config.yaml
model: "self-supervised image encoder"
dataset: "seven-segment displays showing three digits"
train_examples: 97500
image_size: 32
crop_scale_min: 0.3
horizontal_flip: false
color_jitter: 0.6
method: "simclr"
arch: "swin"
norm: "rmsnorm"
norm_position: "pre"
hidden_act: "reglu"
head_dim: 48
fused_qkv: false
bias: "none"
qk_norm: false
layer_scale_init: 1.0
parallel_block: false
moe: "soft"
num_experts: 4
moe_every: 1
expert_mlp_ratio: 0.5
slots_per_expert: 2
shared_expert: false
patch_size: [2, 2]
depths: [2, 5, 5]
widths: [64, 128, 256]
projector_hidden: 1024
projector_out: 128
projector_hidden_layers: 2
temperature: 0.3
residual_init: "zero_last"
optimizer: "soap"
beta2: 0.95
learning_rate: 0.0031
beta1: 0.95
shampoo_beta: 0.95
eps: 1e-08
precondition_frequency: 25
max_precond_dim: 1024
one_sided: false
adamw_lr_other_params: 0.0027
max_grad_norm: 1.0
cautious_weight_decay: true
max_steps: 9900
batch_size: 256
epochs: 26.0
lr_schedule: "linear"
final_lr_fraction: 0.1
warmup_steps: 490
weight_decay: 0.08
adamw_weight_decay_other_params: 0.05
Rows from block 8 of a small self-supervised image encoder, named by matrix and row number. Rows with one number within an expert belong to one neuron, the router's apart. Each number is 128 + 32 x the weight over its row's rms, rounded and kept within 0 to 255. All counts start at 0. Numbers have three digits each.
Before each expert's rows are labels from the 100 images, of 14848, where the router gives the expert most weight on average: "top examples" is what is common among them. Only what is clearly more common there than usual is listed. The data: seven-segment displays showing three digits. In brackets: how many of the 100.
# router: slot weights (model.blocks.8.mlp.router.weight, 8x256, trained with AdamW), inputs 0-85
# gate: expert gate (model.blocks.8.mlp.gate, 4x128x256), inputs 0-85
# up: expert up (model.blocks.8.mlp.up, 4x128x256), inputs 0-85
# down: expert down (model.blocks.8.mlp.down, 4x256x128, transposed), outputs 0-85

# expert 2
top examples: the digit 1 (71); second digit: 1 (44); third digit: 1 (38)
router.4:168123126070112079117187098139181122152146097120170084122152134106121122115124076113135130099104124128179085143089127081090124125138196160135118155109133161132158129108110087125111114160157072121143104129138144193210098137108114128120123150088140153150134117
router.5:159135118114112151133143129117153116112167068127164163090142166128158165090226147114118131120104102150115114105112163168127128123101103114086078104178116088088148153120110146098088131129149106120145132124095063160138147077101159162100114077135134119146097171
gate.0:087156080094178127120155146095135135153183140163081102194182147124138130152072167137122091154115140174094117107126102146146070123173115127107096094189127151116131135116150135152118159118076124118166164218150154136150144122073133137153179107081166102080124159
up.0:070172073103162126129140162117152085125144125151121122145150161126171130140139173085168118098113122166034128108129159087106062108147143076106109136196139140097131125113122168111070171094131084121093149156121118128153131138104093044196125135109125049077208121
down.0:104047128133150110102129080042106128154132092128096198094156108077125127075125144143105120131048180100118126123163133124136125162158156156125160089115138113114187107089142097087125175161079125212113125148146109088117146113067155186095139111137133100120117151
gate.1:165148149123131086132080149088139122149140124081096111132166140065123140141092183118115099077049057152154135144166129118135132139104100174217125133165138164101120095166118129082065099090078087112110149155117068043066071185167120155172057085103192101179127148
up.1:131139123135141128114166112120117150168091138139158100156157130208184131130171096184141165176101218125153120184086173143122111110164141112067146128080166100198130096114109142162176126187134145177178125106122195126153148097160111112084155166119125100085172091
down.1:092117096199083145134160145144163112116147090129151159122083132147112102110158165125170130066133176102132142131081148128117179029125141101093157099092134130144085194157164113116106120157207140102193215091104161182125110067104169131169142133112089079126129142
gate.2:152070093116148165128098094174124142137142126137148147169076193123174155122083154139107133174120132156109116107109127093126097120104111118100141113125150150133127096097108114179176144092103167100129114098193143129108083083135106117110155166079168130095110169
up.2:168066115101121156116144142146129091107207091124161102167089147132159140158085163087134121163154183076176123165088172161123129143079104108177184184092158154177076093119157133141109154147087111082078130105112082126143103114150185149145086190075144100129117143
down.2:132096149107154145098108172130068099174069150167180179122108084101106181144140113143127084126087088162114087132149108047103123107169157171053132120065149158182125175137123141172112124113125131037159126052164127154101142121100117124146099103097152155120108091
gate.3:107098112141127100086204114157130143071157079113129151122137186100131149154172172168105199110133118175165167136119117124084173131062057163141134178137141118126119084170105185086149145177092098064183122092129117077136097173155104116098096153176146121058136166
up.3:096194170140148150186110156116136197145116105145122095143139109094148088076078219139063122127134157165155163096102151131082129160140117106167141134096175154114150106123131090170147136062142140198122140108122146108125062100134147094148077135130111189117133156
down.3:147147102159067126159151105158114130160113095096070205098049118118098044157157167148146154095141138172148133124152182087139108095052138146089095141065124100125080113163124164089130107101090131075142118174161132134143121134152073113145103153128103109068094174
gate.4:189142099189180132109082097123135109139127140157154137153114119126093179159112173187148065107116118179000141108108161139067156091149114128127124092131097111130121148143148144107136115135123155064124111119031136182146125099151146134092164138114088122109122134
up.4:101108169091082130159167144121080159107130116077087107129167141107168063104159088065107163152138178081177126167167114089199102170126130115114123153166151123156119134115149120126102154122113109142138158174195107103060101146136098154130123113165114128140123179
down.4:153081117112112089123120148113138186183138164149109150128108087154166143124146127159121141140073129155065128088110056175139154191150163133075116113138175116133168098178132082089090142140134105108145122171112144127176116144167136131124109183118193099173160177
gate.5:154103128103081140108127102142078044202074130135150111150109095152156053097094157196114202113140073096165126187108088200157098164132133112082176109085159131143131102143121139144219143074099142162127118146155112076138115159155108091099136057187137154125195132
up.5:149107114174130117145205095184153160133157123151139121142164119094148082104121119131098186167092179121091115110098069110116167065065133189094067085158138153128089115058142180043124150110093128127041132136133132154161064122128108086174108097164103165082144161
down.5:057081136178151144155147118145049132094168125173162169093157160116134101125100136086101156146139113127133126170133108030146086087133170162098096123128096128164143129173145132120136118152059118032152169117058068138111119121134026204101119120105128122142179145
gate.6:153179136165124116146174154093089149135156206084127040152094130131125114183109122143098104117146154121176135124148130138098116108072135112106138149087136160071122131150116120103112150103092121073128067127081154098101147113148150089172077174144077142111116124
up.6:135041129089130111085038069154155121111123099161164176119122141154140109111170116096116173084151119134094094129112112117103156146158168123169111117120111156158146112132127140137160144158148107116100162136152109136141097150095097177067185134135168114072153154
down.6:137145176156164114133175123092159107121117177157119142156142094146210116122080112105128122172130111132089085175096154188101145132130162142120121186154092098166191136121140069086134062132144128119076097144151125184178118162152079125134151136113119118159129124
gate.7:145112179139145113163134207111136100205214112098103102141129097075130139165127067135096147086147102152126092154098162112124156105063139157127137140229171159116108117119138099151166127088151096185112067119165114149124157142154111105134128137092131150102134118
up.7:142084176144077125170139190162162121191158177123114117134163123053124121115119052129147172075148105142206072177109157128116116082053138161174127129176178158154106150100135129147163172135145102167161061120128093143101129129170092101164183146102110157093105143
down.7:123113126102155145117131142133054142171141118115136165111170137077111103135097091148126091146110145110142191201093178105123118171057160138140164092154127194151098160079151166130053123154123082117128163081148121136167173091110192149132175129096178187123089117
gate.8:123141132141145124115115151098129137102149136201162094131115130122149111092099162126110144145137093133153145190148114116149112135103139179112207150093192096051149126172140131123028098151092159127112149118121161154207152113136113096069115137156099143087124152
up.8:133092111090167185151122089129106097113150088092117166130099126156046166133169145137091167143096165136120201098108154148077134127117125081131076122148100137137103095102112145145163132133147122156094150099104107098101087104090086135157149172117135078187164129
down.8:101153204136105151091153061068100194099089209116110082122118102131139138178123156141146098178089130126158133126129132075127190101105174146157125135146160095173206139112134115153132129174084086091108060119131177141126142142203172142145120160177198130085116099
gate.9:132105104081148114125113082129128138081119139142154151135080114117117127140124159097136123158049137140152146147169133120153148074151186153183149129113129089124128098109131184061154108151051135123126084141131089089157130105166117093177134151130104107145085108
up.9:161104124141159140103173101083116167172103106112102128107140185135126141179103120128112113147176132111068139166115105134166098143168178125146198150146167127126136083117160112149136097108142180100101147177099090105166083193090175121120102137121112150148167153
down.9:127194152141170153119124129103069131133122067163113188105126143106092148151092126104125107125138121140132149096117094151143193140194155092135008073157130161130118069087139173091149156123096110096137159128186123168101122111111152091127134128131204109136096141
gate.10:070077128084126209145119143123104096096141157240130123096093139163105127070130067146090100111134095097152096146076101122151152088096183120141153145132114122135147087129124155163143097140109164116094100127088140166102136122106145121095153156103126116156176124
up.10:174160127145163102103104143160143156134125111092127115179132097083122105170131127118160123120100191111084138113140111179114113129149142113066061160164166170114135097092136147172137133114138089085155122112188167117208098112135159140123147121078097191067062138
down.10:134151111117141133155121124157128151096150116154175093087109131108194128156115062154185113130094076095105156153092160126116159104096142133151126139064130087105132189136134102184054207122120189051143086104078186151161145109154113116094140166167113104156127145

# expert 1
top examples: first digit: 2 (26)
router.2:087100142126093103170111142128141105126135129131164161147150160109136157122095142083151153097132107118083135133093142113112091182083098133184109185160102121142083141141087194163161155139138172130132174144104146102174090170082107088081154133107111157140091098
router.3:086113098102104077132138165162175118096134106191138117093164171116118183112148069117125139097135122078115107148108152084176098102143078163185091151166075116097115166160118108140174164138100174088161159112088168138079164130104138187106119065120137110170165120
gate.0:146140157154155139119136205152095147120137150098142112184085121176110115132125093160098077135087127126138183158109128127090156119165050096116119180076157081133099108071155120143107111119137141110135134112147102110125124154111088167130068168217173153142085174
up.0:140136159118155111123105114138087091117112136102148111173108096174146078150131137107105123105054058137195172136104110154082132130166136115122098164123162122125128253111113117126130130174157084099133114095107120142106125127114127135138067153119110107138157157
down.0:158148137112150142142115069167123173019165132121171193102153090119140150099062081103167124166122100080038122116150084142151202106187094098120146126160132098130136079147115166168105106156145192164154130102147158150122151089130120128119096121189117159142068125
gate.1:127091146118083169110106084133122176145136202121074117146121167117127138158140098053122165131157123143158118102149161157125166127159185142170132140081147140073108100139179072115121177161110187115100123169198102147219096133121095110149164165101088114101090094
up.1:148115153106162133177165169102177120079116106136136120128156112068139185111117157182101150060111072126083139165129092118162106180145073094084170077123158132119178140130089154163152102085145096164130153128105152100069182119071165179137077041154123152145181147
down.1:176125124220165150132151107107097135137163114150143136095088065142136145075117104101091103154168127207158102168192151181157136088148178149098094187100171169140159071129133130090129123182184047077126095107091131149167102141151119151183080147134161134101094095
gate.2:116148132172138151095178103150059089190109142128178088135147115176146141120116166147109119182173108189087179150147074155090116117128157102157153128151142135183153135161132135116136078092160110117117135116159094089129202143150102061128087094071114114109103165
up.2:115174149111097124077141125109108095107035128142151143173120139143125164175133173110193094182194176138128162132115078156080163077115139080152105139064149113101163115104104089188116139110163123125077132124118150144047134124165086110061137103098100152100189153
down.2:136127105114141171191125168085142182072162089137152116152158119145125113111141167068120124126101139142088104101158131122113133157063101162098088111156143047165167088174065109094139153152170079086166083134126155127118036078159115115129120104116153126109121111
gate.3:153202145128107129163162112136189149143150142105171100149127098152086155093085149080120122156133120177115088105197165136112129134135142161128140194060173197059184143132123112129126131079156057128084132168180152155143132169111161173121133101196115110122110143
up.3:126176174090083146159093085152169177136143148153161102131131123180111147081088122081071132134120109159114104117174152129124137124129148157141111181088190165065174143113106104126096118108223080111087129183149164147146120153090160165155164099236083117152080145
down.3:105076113124139100113166191146112138176145104153136130115118153111140147118120128116120140141151155158139119179108136108160130109092160133130059159094125108067122127135079145126165144126107147102137127081093136117122174124141156076103100119099131098131189073
gate.4:147148150111139173122106079197190173070092128127118089147096079137146108161127137110141140119113128090118105110146163159083129152124150084119097105067161147185124154118172083146109168104138113122162092097133128087163138179134101161112207173174154104150113158
up.4:126100111145151135165105160104070118163143173168112109144111195119164138107185119154059079126123160121217121116151076102132167075135120150125234126132168165153121111085130166092132082161159133130129091181121127118091134113129126101157112110122094182129116096
down.4:111118177113161138151089137158168121126122076053098096150118086207162141112070105136105142134091167143145145181102149199155074150123124088097086102160056064150137144157165088116152103138076149110126152125149131101168131160145122191106120163123092125152118142
gate.5:132200141134125110128126121136184144145203110134110189082136133136073144118139128100119135136104127136131155123110154144122120131137195093130162134115133125074196180077135110138134100132084115139097069118128121080130116067149152117121105083150121073132137158
up.5:098083158159125161133079095104078128111066155103177066177111169136180092136121155153160127071158090122136123160166116108169128173152160085127128143122104089175076154143119111067117163127156055147157155115108128192162127151141129155159148149084139205133114094
down.5:180214094136129167133128132136126123116110169116157175193141076194153144126163132137139168147132102155123101121187132117134106087157112075128093083101161138139138137115121134110153110110152063084123109128099133127123123141143122181087132144148100153126100201
gate.6:084150145130174120136132136090163133093148123152156125110111121167119134109161116164121156078126149100129122132127041122115142108124090135092154132151114113092142117156056149164067110142107158103138183086147106130150097108114125117178139166128108139048154149
up.6:103104176142122070114126103108126123117082157080127163099144109115170217111132137105099181162106133109173122091165123124165143094159088133157147151186158131138124115146105137149096100170096139162176109136163106095143153072117189158148122179108081157108065143
down.6:096189119123179170080130083173153129133138066144151139120095136171150129105091143103104182140137123183097145131092126134069145191136141151160152109099147108056175123111132174049119098109134110108117144124129155118100138157116180092111123110117138102083144161
gate.7:144112105124125121094109163131158148112113153116105120159069105200133130122139135156109129141085166130125142123138207131156133122150131133112143111106134177123115146110202069122100064167101131096093100108133112141146142140142165108119129105121072121090148076
up.7:157108163107141134135158105142136110128144121151160116099176114106151143117142111100170150067183075154154145155130089145115167127112109113149077162088103041198182084131090149159172169118154150038104101175105130126107126144134072135184175154118137075139115176
down.7:148191127133119135092143144120165125144141123135173145116130124150129174130160148122125121131151112108161134109128127132090134143069134137082165176153111133143087106169061121187136192085147160108098113085081130125126137049113120101084145104147089120126108100
gate.8:135122050152149089110106168138120113111161099132115127131092156199204092176169149169176206166071184155102100150106106153124081167147144088127134160132121143065133136076155137156144127135106165163137126111144103095092137081105166180125133100110139115144123155
up.8:076155143080164106153171110176130171180124145153158141155192090108133167132081094118162068133085110095199100129050126137081153157145156126168165091122130105093183139131118109146097138113124129116085136134102126125102133143124137098145151123172074196120171123
down.8:153152123193160096091134126143132167096092136189145135125112150143134121147120160164114115206130141176102116150084072122122134114141122146161104142139119113177123103174115114095164131176059091100096130112093069189106094088178128171109115087172165139134112153
gate.9:120108122154123134105160163124123105151064139132114109119158167114158119159131155158118175123093157142139137135140099168098113117130113109200144090195113153066171150112193151149145124171084133119150126157132143133134122081098090195052122139120138130129178112
up.9:117110120163117143102088061088125138068134145130149133151143150162117128114153125100141122112150119126137100106182165078159176159140170168077154120063138138176101117120117125132103122136115130140111144069134116157165166143123116169123118051117151098137119098
down.9:131136134140085136178074149144117078110093107134130113072073074093148150122143133140220176119161109132094112140100108093128045105192148106174137103177160123140143089106175133104122123109079164176115161145106144155155114143182109169125122126125115144135146073
gate.10:107105125128137110114150147108149149059095166107132154121129160121115136117133135147132091118139112118068101152102130152134143129177155129100160087145144090114102140130156195084105080104157160103097074122097141148209106187114117113139090122085121207145168104
up.10:143130152188152088062100106095148135138131115113098136162112145155184135122142182142108090172124134122106124195130133125136178169165165150060078165149120173148109186127101207130107141126126121160116127119124140150074118126109106103150154102088091126096138109
down.10:130119163172096077170120111112119133134173170100123140106168143159152155122170142125141112108145141138162178162062221134123099128095066139135079118137149046132135143123130125133171168124148113131155110113206088103121121126117128106132100128139081124203153135

# expert 3
top examples: first digit: 1 (26)
router.6:188150138080149122108142125124127160111136090150102113175105127118146105122131111113084142173095187106108168122210148089171119133133104067127135161096114172144086163162156146156088109189127149108150170108103128162079150091083128178107145113112114179141075151
router.7:142061127121129090173097139146113166175178151136079113171142132171134108123117128132133119151127150170108113220150138151118125138085093148103080129123120102103143151158157157085130136163101074121156154097135189173111099105119133108104105132120114143148127044
gate.0:143151148110082118066150111162135158112159101068104114140078134099122120130153149151151099100106187137125141065175119104158046155163110098109140097212035122087077151218079127169096105123125113153160089185119157109128153096132139105123101133169167139079145139
up.0:192120128125103123134139064151148133217173127152118141139160161145148147150134101196077149101146144104115105173107118115112137134155154159095130179100175112125154144063087159183059102167119134151148136065080052219152146142138092134125121117094103105074168087
down.0:084164090116144121110083141097151122101155144104104136100155124140164086130069150137144117151173101145109122102128180122161191101092170135085121154100135144118178176132125136155151226103136144162155140164124082057098073131050140156109141094095108189174136140
gate.1:129189095107137148126059141152203067174116105131075131115122249167162122099123123197109132112119124114166137080148116115103125138195141129146137141108152126166110131152102126117106159114198121135159120110142123172086099067096106148125141155100180092101145105
up.1:163103127112176143126136058136180101127107078093085133124119151065108117098162172104101163118106166069185112115143101130075090119168139154176128098109136133126084145194117121122118175114151136183175096148066126159093100095083096203130177202115126117095109132
down.1:133138109153120127105125045165123177088083115112126127143147098156137128125130090144112117143132108142144101135065226164107110082126150186122106111105142139109102166128108100131120085122147120133121132129111086110146177092112173132104140142110104170127126135
gate.2:141125118106112148127157146129062189164150094126159124136123113102098126147073073118155165145128092106115155127114115176117173102101118066151151127095122151185123111126056137119067084065119062109119092124044138150087115178088123131172126080088177142104120108
up.2:130132103102128131059136185119077169140167099153146135134164066116131132161089115130133157123143085110108125133164130182154176078107115135122133091082100139180165204116069145094168091122131124092151087152022073123112086133105110111148078100134155184115170130
down.2:075113120138179157163126185106092140154112143134121174133141138115176163090138105063182133108114113142194176138083179130156119053111104145113135150123126083056143104085131150189194142136152166137081101131108144082096078035159144082134121086116107145140153081
gate.3:113103147160112119098149096135209134087136120107157140144117172069178098147118137118135080129126164181112201120133114135151130136156110117149119177197137098168069151129111112095123149142200121089139100104157098117076096101093121117110157154104127126176188147
up.3:149156071087133160139103150119084108124104118129103103115169064151107137032121123140096146122103094105121093148138133107110136120120157132069112116067144161097210116107136146171129102142088117182142115117106151092163193129164120164135119069136125110097077117
down.3:143149098117096106094114109137157133087136150090220149094103132150121121163101127122101114158053129147096152135129114169186125143183112115161172162160170095159088147165116170091150141054100095175107134113115130079085128179178171129077102166043104094113225161
gate.4:092092067145190170132105121107173117138103158095172145128217149166130169128178152057123044131173108153145115174074145085128204140120145122098130123098092109133116169098054132118147140140145129081114135099117146116127195133104067083147155118116118088097121144
up.4:073133047176171139156072128127158124097130153117137147115163152144175151127193139091146099084188108111169122130087139122134130146172143141136110091168099121141105154140075090120116140142148147081130087094153143097087136115083112140190164099102075103074112150
down.4:141132161111141112149154149141122112124150181178039110164127134124124111139068035142143166096136127118073110114168154128168153119067100117152133138091090111106124166073091142136151079162104077175172156099130130133165142132135145103104095161165157140116132110
gate.5:114101146116191134063136157161118108132137131132107150153172110138123137142085120193180171126123093130142123133152102054132150095166140181141122095127101057154188142124134086098113160109153141144126098083149096137152069062125088055126162131144085137104126112
up.5:104163105134094061153101093101100162145125166121143100102134173098118126157146135113112093153134158077124131165109142179090076140111107146112084136132147194085052117151120189109135122180097074138157122162173159089127176199124171193115117143135203157140116152
down.5:136125099113144122153131106117140174071085105119146120113142057152115155154150054138145056115161099162148119065095127153103137164158135106071167136065183079186141166159181111124121144170131115135163101123158113135138109140126123100104143102071148142088140150
gate.6:148108132105129134147089149134162155123140120167157105160104126081156068138121162170107093083185145161171159101104158115084042148041139140085117124096130115183121109126146143102124134113148123138102123155128110109139117164139134122126160182172166123076104188
up.6:097157129127208082134131101173141097110089123224141100175168126104097139099157146146105085183154069180149142125165143118129080131146103105118118088094036135146130086155110131110084160104222118124168152130126144170108147107105138170056098129168057131176118123
down.6:137149150092156195130167198123133185113159124125147137158099165178108144110096108131172075106113165168119166133111106146166106184122086117105117114130123155128160121114137142139092061092136098115135124128202123147156094172133130172173112206097145128126122088
gate.7:149120129127093196094108163140151154086122145159116126171110087113091118157171147111102101114182155112152095174113148145116104092149107052076125147096123108151137164134161141106173125120132146069097131114163154116130159140074089186097106126130085137126094104
up.7:103160086159170120183143065159174108143118154123159144114072126148070151067067148141150180091145146125091184145177112120126144141086182144160198116087131132089073069147131145153097155131146103117111137145161070147111150109125161087139167174135146116102131152
down.7:146175102077129091108144130107104148118136130149149110139168119158122192122200147089076102110123115094199098119087041129133116095085092085087132089139163139171163164141118117142108103150144134135136130073106186078188093127161092155118139127166181191194128122
gate.8:084125128109150096134117113101130086147157158094118084127124139135123180124136105137145154080150088092073070083160113162153131157193090157136151162105094167145130139099108093175120144153093064106155115171139099152083123104123113108105083147128093084185156142
up.8:151169111162113199079131175136123149117112130146128144142130072125169122181116099164123078174120141149199182114105127129124173166122149101138118105189159095115096103145170082078147121146123204103129138110141127112118161115138164104158140110146139151071050180
down.8:085093136125070080144172118147181156125097163081115118127112157106104102156066132119153147094106068136120189097101155130108156212163142147134120164087069113126167086093086122135168108139115083070146117185150102154123149132112101125138104163140102135142147032
gate.9:165115108162160135086110161071077098087124112153124094113111095143135164147144155142151112175197170122128144166164129083115142196160156137108122126090098160040035109124167100144142104141173168099134209090125114088113149103117137132126103151133093159132087131
up.9:147112153129138170110093072091127098099140134139108129082096107131125131085127153153154147122092128155116136094140140118154161108107138145080134096127089126037030175101157078159141126146133098056170142146078110148050163176143141099143115139130131154139136122
down.9:107134054142110134067195131154148215156169128123156100071124152148148176150112139179098115117143124117157206111101123127106090147135146115132106170137084110152202133131118158065152091116117167139126149123141172160186116065137158110132161139127136161117127115
gate.10:153127056139170129157088179084129113076145104106175065106125161152132092146145077121106104142095107150131077126087194118171162113118127051135084122159130157170096113131131064080106122083114121114123123167099117066139091118106189142107093093102136096152088093
up.10:146146104150144164155069139121117103066177115124123129098071115141087096110132121102081135090130113128131165161141163201126182089060110127120144070107109119126100174163103118116055112090133127019099176127131114114166145108082143136175124095137070158125096078
down.10:113132082189163104077139112182122091101108155152138128128193161124069125122142169188111102155137134140117210130108168060195217150163120148145104115133155119175180148177164119144056105131125180142111164116086122136119197180115136092132127067110153135114175115

# expert 0
top examples: dark on pale (81); second digit: 1 (25)
router.0:122111124132133077176092140140070152090111165079125109099177159140165139172103123070109065105171159073149089143078150116144060130125130114090169145102133177095147160130067160096132173135056169093151165135112060141128109119133136091183102166091143181120108114
router.1:127131096111156130142086108124076120128090172094139132094151129125162146189150116056112111150155105104124089135119132097153091082094138142103154131106104182143177143144163112123177124122129175096121156090143079155179108143127175126169097107105123129160089101
gate.0:129146167134091171083115218160105153117110119120141123063124100103078161191195126193125124129134132133122148167129134116131194128173096108112147062103101086148141119075082100128111165124147170123119090090112128111138143159203173119092184089149164161175158138
up.0:105150163186047144133140141147109143103105173114178159122129119080108151126072139117176163148052137172129169109090172104094150153118128161129155064124181128089133154082132156124144123123121165160158193114114153103086086104125144135167148113101111158102129100
down.0:086158114099116168135092126044110099084144114085110131062113150117129072170170126130111109127123150115121142138115140152139115159126080076153155135088080134137060127061111114147144140175139099144131170111117106164137116126140099140179107095198126115127108150
gate.1:144172116125116151120158126145161149115121106141143133108154105173116099098074115122150103098108125140118188072177113136072090133179088180174121161122174142140151141153116152096121094156110091135089106086137077179066144142165100135127158108133146121109100098
up.1:107151174152087148101176146145133201127109127124122094125111127117126124146136133034146165058138106146134188129126170149112101154144070157170106143142156159107128132161106121080096091100162146166071118086068103136083116123152100117151106143114061119117139096
down.1:199130103190150102161127072164141184128147110091139083116120099118188143092126100172157107140128130117127081135134073077128120128109188128069124150093104170138129180142076135064117151163106113232137150074138062141130093131123096094133092132137118147103119152
gate.2:157123188152093167123148144133169070079130134175079132160080080173097113123146184101154137112109128178078115091095130106099072111137132056113157105103159152094146137127117191140117168148155108155114133149151162173147105128124139097112119154116150118137163168
up.2:094107068070120141138165110185212088099139075070148142124234116126118106124163068143068130106112126112123134178150102139096120077133158184144181156121105126104162083081070202134114108108165128156116108145117125119113108113150094147119169176134133104128071053
down.2:111087112118146118161117150165135126139152141164110134128093122160140143120182125094109092157161082153166117134104136103145139097120115148142087106164016037123151078126132150100174133116071148117094118222100117166150122090172171127100080133093123148117064125
gate.3:161130149124115080082106109084109114103079172182090087093153145141116144108123108053122060169204113166100178166158093121100144119147103122106157144094149128109130121137075176123151161147111109148123128137138072157048093138205115129140137202136130162131143078
up.3:120150181122085088126115095136125141112117136110171162155112164135068112182121124151113176125104071131101092106114119121130155162129150086107135118142124089131141102107158154120156117086151124139164165142186126108153180156090180150138109092190057031128135181
down.3:118174084085125169129106117085142140125085213174184094158141169130188160139065148133133058118147182170136095079099136133120088130154122122145114134146166156137170137114192147087186160113132087140129111153073178088119115126180091101101086131106139145103143104
gate.4:104117151142132153128161173132130210113107174172160106108047096138148153154181098107180141115119135119138143151104124144149115134125087086124128129116072085141166138090118148112190190126130066145152130154106182116100119101160232192147144127086104113120126126
up.4:128150134107114121083112090105130151154117069099147203144158120165127099117126103094152111145159140115110098117144089078093109101083139131134131130160148152143093103103106146086159100151093159132114128144124131086138187154118104141106190140105142126086163105
down.4:123128107152172169213133119096111081165141115131183172088099138179122149105112196113166132122125083136105156129133113193102132188101181161145148125123156162096127132090097141165108103126177121182051158117167140195142147096144135133145172123109157122163083155
gate.5:172063147133097124130101115146105119152140146148117077132083101183155173119129148180057152156128145070160165164103084141093157149144124100070093108098113166161143130185153169097106145143156132162192119157178134141141170127156167108099125177171121087143108174
up.5:108144144171153128144075039162126131141118105095133160142133131076107105182149095098157125104096115141090115081139135103123096113118162124138160176190090160112119080053167168141156114117127149100088136124102077095139085119097089068149169103078127114159088114
down.5:113105110097058158089084135121098127182127095084126110130133113184188133181139115108162082153138139083162159124113176081147125127165128106105072173125128123136072121138132090091111193098104143125106128124173091167132155114141075081101128103204161143128094125
gate.6:129119122176160126090116153129134151174153086121106098143154074146097117109100133171163164072140185110106084175138117181158140125143116116106126085199143090118104155109152148127126098081148123168076170120076087192049177105110112144121108147164148117184120128
up.6:118145145092162159153094169118109157090077142078170096129155146095169135087144132114161086150111124166164202116077161130097096177147113137160108165089139143114142141146105110135077129160077134111113121113160094168132112126099167113120153157110157181126114064
down.6:141111173159109179135137065088140144187139126149168114153132111090122134096110098155155160143133161133144115128096147093129086017053180124131094119144113167081093157081081124106071092162107094144094103120125100172130063152123171115105070116060095137101132091
gate.7:114162140090156163090133164132129171111169130099075110120145099129113102130089170186147118113150152144204116145163143147195144092116127105094117109104157125167104129113133127112149130122084190092126159146135120157123151143100114123134116079154224116163160085
up.7:186108100143106138064106178097151029172100109126151159112123150111101111129167118082053149137082162171098110186147074080094125210079148126105074184147115145091165156114123153126112181147118195074120112157136086102074141112087120134081151145135084069167103164
down.7:139113157140144109109200159185123164165139150195143203124204138098122137103069167112175133100159127126118123150119161224144129158109120117134119166078145083128142063155120098102108075100123119103121111157098144129132094169133122119191149106128111104127099136
gate.8:143120137166096092154071149110125079107115122117095119086132100140120119099152152135087141121127172157108127112106106112169094105094192083142147085102148083057090083148210152191118132133147157104114103128104156063131152153135093146099131161193076159177201119
up.8:206137097117125167143161055081128157152167110165109095077120055106131098135175150179163112069119100148154115146204133088133183111207098141141119120093129117161129120104097110150114127090111063176126095069146141164126102145133118136142136105119100074097131103
down.8:130123108137185083102082148155097111146154191152123148145144179145104056079112096122099124200139170151116118142163132144105138135101165115112153091138109170171098095128106150109123166176109136083169131140113164192132128151150173144108203154128156120150105115
gate.9:133102114114090126073065136124099122067101113066083090110132094141145084157161142131115185129136144062119082112110133190140181173120132144097092106088150129150100127157127123041148138137139048101090098173131106146142107133119119147170078108093083154171088121
up.9:104129166078113139117144158169130128190152140168166123147126099083109132061112182120126102092087131202121112138186150066154131133150115135132162108145125117099137103105123126150150088127176183131120144135155116128099164139111142144101222121115113125104130119
down.9:084137118102135081095124090167131103169063050061120146157083088080122150115140134182160107112098120135207081173124097186119158169130160099142109128147084136140119102146158100177155110141128154124097141130076081158114132062079062119131170145091107061160094125
gate.10:106098083157129129072117124092096164160177144114078136099105120086172139136118159066135099120182167105164094146170143109115089093098184075159123133134155148153131158128146142119104115103147128112159162124210078118137133104117155167143161119163095144122075124
up.10:157161123121186111159097091130099170145092113045059123121116068160106081148066146096127080123119147138109152114138124173131085109160151106068177106151144141125130107140133099138104141115175023141156125141184070086105080141130156126159161150108146114121163141
down.10:126065106149128127184163130128176111084087096168156121150134121118135115080139142174134135133113095069143102110091165087134141127119088124115098171105108151155109147133165163168135129119099153142072183086132132148136148128093053077099151080161128147163138122